config.toml
model = "self-supervised image encoder"
train_examples = 195000
image_size = 32
horizontal_flip = true
rotation_deg = 5
color_jitter = 0.6
norm = "layernorm"
parallel_block = false
kernel_size = 3
projector_hidden = 512
momentum = 0.95
batch_size = 128
final_lr_fraction = 0
Rows from block 8 of a small self-supervised image encoder, named by matrix and row number. Rows with one number belong to one neuron. Each number is 128 + 24 x the weight over its row's rms, rounded and kept within 0 to 255. All counts start at 0.
After each neuron's rows are labels from the 100 images, of 14976, where the neuron reaches its highest value: "responds to" is what is common among them. Only what is clearly more common there than usual is listed. The data: scattered letters and digits in many colours.
# fc1: MLP up (model.blocks.8.mlp.fc1.weight, 768x192), inputs 96-191
# fc2: MLP down (model.blocks.8.mlp.fc2.weight, 192x768, transposed), outputs 96-191

fc1.360 [112 151 158  93 130 152 157 147 100 163 115  85 118  95 141 127  91 158  87 119 181 127  99 119 121 132 146 156  79 137 130 135 100 109 116 149 131  97 169  90 157 137 115 133 132  85 117 129  90 128  99 119 148 118 131  84  95  88  76  99 136 160 112  63 112 120 164 114 156 135 155 144 129 146 154 136 141 153 181 114 102 131 133  99 139 100 142 135 132  92 175 135 121 131  91 138]
fc2.360 [141 125 156 157 142 115  86 140 123 136 143 158 134 100 127 109 124 132  83 146 120 110 121 135  93 156 133 111 151 119 128 121 136 164  99  94 110 132  94 149 131 164 124 172 127 125 125 121 174 174 167 104 130 163 132 133  98 157 143 116 101 128 158 121 132 114 129 107  93  93 113 109  89 149 160 161  83 149 129 147 114 114 110 102 107 106 132 104 116 130 127 147 108 122 126 123]
responds to: blue

fc1.531 [151 183 161 137 117 123 157 137 129 144 125 137 135 133 150 117 152 152 122 136 132 134 114 163 128 148 128 137 147 116 120 100 158 146 120 148 135 146 133  94 112 129 131  80 159  89 125 101 131 122 146  93 112 159 117 112 129 107  92 154 111  90 131 131  94 108 151 119  89  74 124  94  92 115 147 158 169 135 157 115 131 152  89  89 116 100 158 127 116 146 113 178 128 113 166 138]
fc2.531 [153 104 129 129 127 145 133 115 174 132 109 111 106 126 123 169 114 134 106  89 178 117 178  92 133 115 122 146 117 117 128 105 142 108 149  98 140 127  80 105 141 136 118 155  93 156 139 166 144 139 125 121  81 123 154  88 108  97 137 118 124 112 161 146 145 122 111 165 133 164 116 149 136 108 138 139 131 126 139 110 114 145 149 163 108 159 128 140 137 102 160 178 172 134 101 127]
responds to: blue; count: six

fc1.319 [113 159 117 131 160 109 151 153 157 161  69 124 130 111  92 161 146  98 100 135 101 147 124  80 121  98 146 137 139 134 129 147 121 124  94 134 110 149 139 125 171  88 170 123 165 110 119 144 141 148 100 147 166 138 127 159 165  97 105 104 100 167 127 107 141 166 134 142 138 119 139 122 124 122 154 115 105 141 137 133 148 144 141 127 127  79 105 115  78 133 133 124  90 155 106 121]
fc2.319 [170 143 131 106 114 134 139 114 100 134 125 162 131 157  93  96  92 165 115 108 157 156 123 129 102 149 125 141 162 125 136 120 167 126 152 153 121 109 170  98 161 156 157  85 108 161  93 145 157 132 116 148 108 115 142 115 125 145 102 140 119 159 153 114 115 120 142 112 170 125 163 124 153 116 146 155 108 138 146 150 149 162 165 158 156 169 110 148 181 126 113 103 126 115 163 114]
responds to: pink; count: six

fc1.361 [141 135 144 141 151 141 165 122 152 140 128 141 138 159 127 138 121 112 137  93 116 108 124 122 149  94 119 123 164 154  96  98 143 105 188 158 131 113  92 120 105 122 131  83  88 142 112 127 115 112 148 130 137 137 108 131 168 156 111  98 100 146 144 155 134 103 112 141 127 108 101 154 117 103 129 127 139 101 110  99 107 138 200 132 160 114 150 114  97 105 155 112 170 121  93 110]
fc2.361 [150 142 149  79 154  80 142 148 113 162 134 157 126 155 160  95 148 138 124 165 162 164 103 105 149 171 123 121 145 144 102 126 145 174 148 141  91 151 148 137 121 114 125 148 119 153 126 131 129 102 130 114  90 105 165 154 125 131  95 106 117 171 130  98 110 108 133 142 125 172 165 119 118 159  68 155  98 140 127 103 132 143 114 102 118 125 122  47 143 114 106 139 116  98 176 130]
responds to: blue; brown; purple; the character Q

fc1.263 [114 170 135 125 136 116  93 122 162 108 113 116  91 120 135 163 130 186 102 145 111 144 103 157 118  97 145 150 131 148 161 150 138 111 125  69 113 132 167 112 147  96 146 131 158 127 146 120 135 144 144 133 100 129 116 160 143 147 127 123 129 168 135 139 108 112 136 118  70 121 150 181 132 156 169 110 124 139 156 123 124 124 121 136 165 157 147 128  95 143 115 144 129 120 107 111]
fc2.263 [113 102 121  94 161 143 187 146 107 143 140 149 126 165 127 120 160 105  92 109 168  90 126 127 107 130 139  93 152 158  80 141 119 153 109 119 122 112 104 132 112 133 144 114 145 130  98 100  63 148 131 137 146 107 122 145 105 132 155  85 123 122 146 126  93 142 124 144 122 142 103 128 147 114 157 114 101 144 105 124 126  89 164 109 141 166 158  92 145 110 165 116 117 148 104 137]
responds to: blue; brown; the character 0

fc1.683 [ 84 134 164 123 145 134 110 166 113 163 146 137 154 118 162 138 157 163 140 159 107 155  89 124 134 152 111 112 139  90 166 137 158 101 101 136 110 136  85 105 110  70 116 156 112  94 106 115 133 125 146 113 127 111  70 153 106 108 176 107 166 164 128  98 131 120 144 146 117 142 152 148 138  97 135 105 187 125 139 152 116 126 146 144 172 129 130 144 137 146 119 114 142 133  80 124]
fc2.683 [117 126 143 108 129  97 128 125 138 105 166  99 121 139 131 132 106 129 121  91 141 116 121 106 117  98 140 140 169 156 137 107  42 150 152 135 138 124 155  74 162 134 152 145 118 157 122 145 132 149 115 130 168 139 147 106 119 158 147 195  97 121 151  83 158 114 144 134 112 107 125 120 131 128  90 105 112 111 118 157 162 144 136 133 150 175 113 133  69  93 129 155 155 122 130  94]
responds to: pink; count: six; white; yellow

fc1.741 [128 142 130 166 116 141 136 120 157  95 157 100 124  96 103 169  73 123  94 124 128  96 131 184 132 153  98 146 129 134 153 146 139 141 102 158  93 136 148 142 131 155 143 155 126 162 113 113 132  92 140 139  83 137 152 129 126 169 104 164 133 104 167  97 102 101 128 137 107 143 131  78 133 143 185 105 111 119 105 129 126 119 107 101  92 108 115 127 138 114 138 120 102 113  95 123]
fc2.741 [114 179 130 108 148 146 149 113 128 115 115 162 142 117  76  81 181 107 134 127 121 119 131  95 121 130 156  99 140  99  96 105 130 146 152 128 144 133 146 120 119 141 110 133 136  83 170 134 139 125 129  98 164 148 153 151 123 101 105  88 145  86 111 116 130 104 112 118 139 141  99 161 150 106 102 120 133 121 127 123 147 123 117 148  73 124 159 129 105 128 120 120 142  93 110 101]
responds to: blue; brown; count: five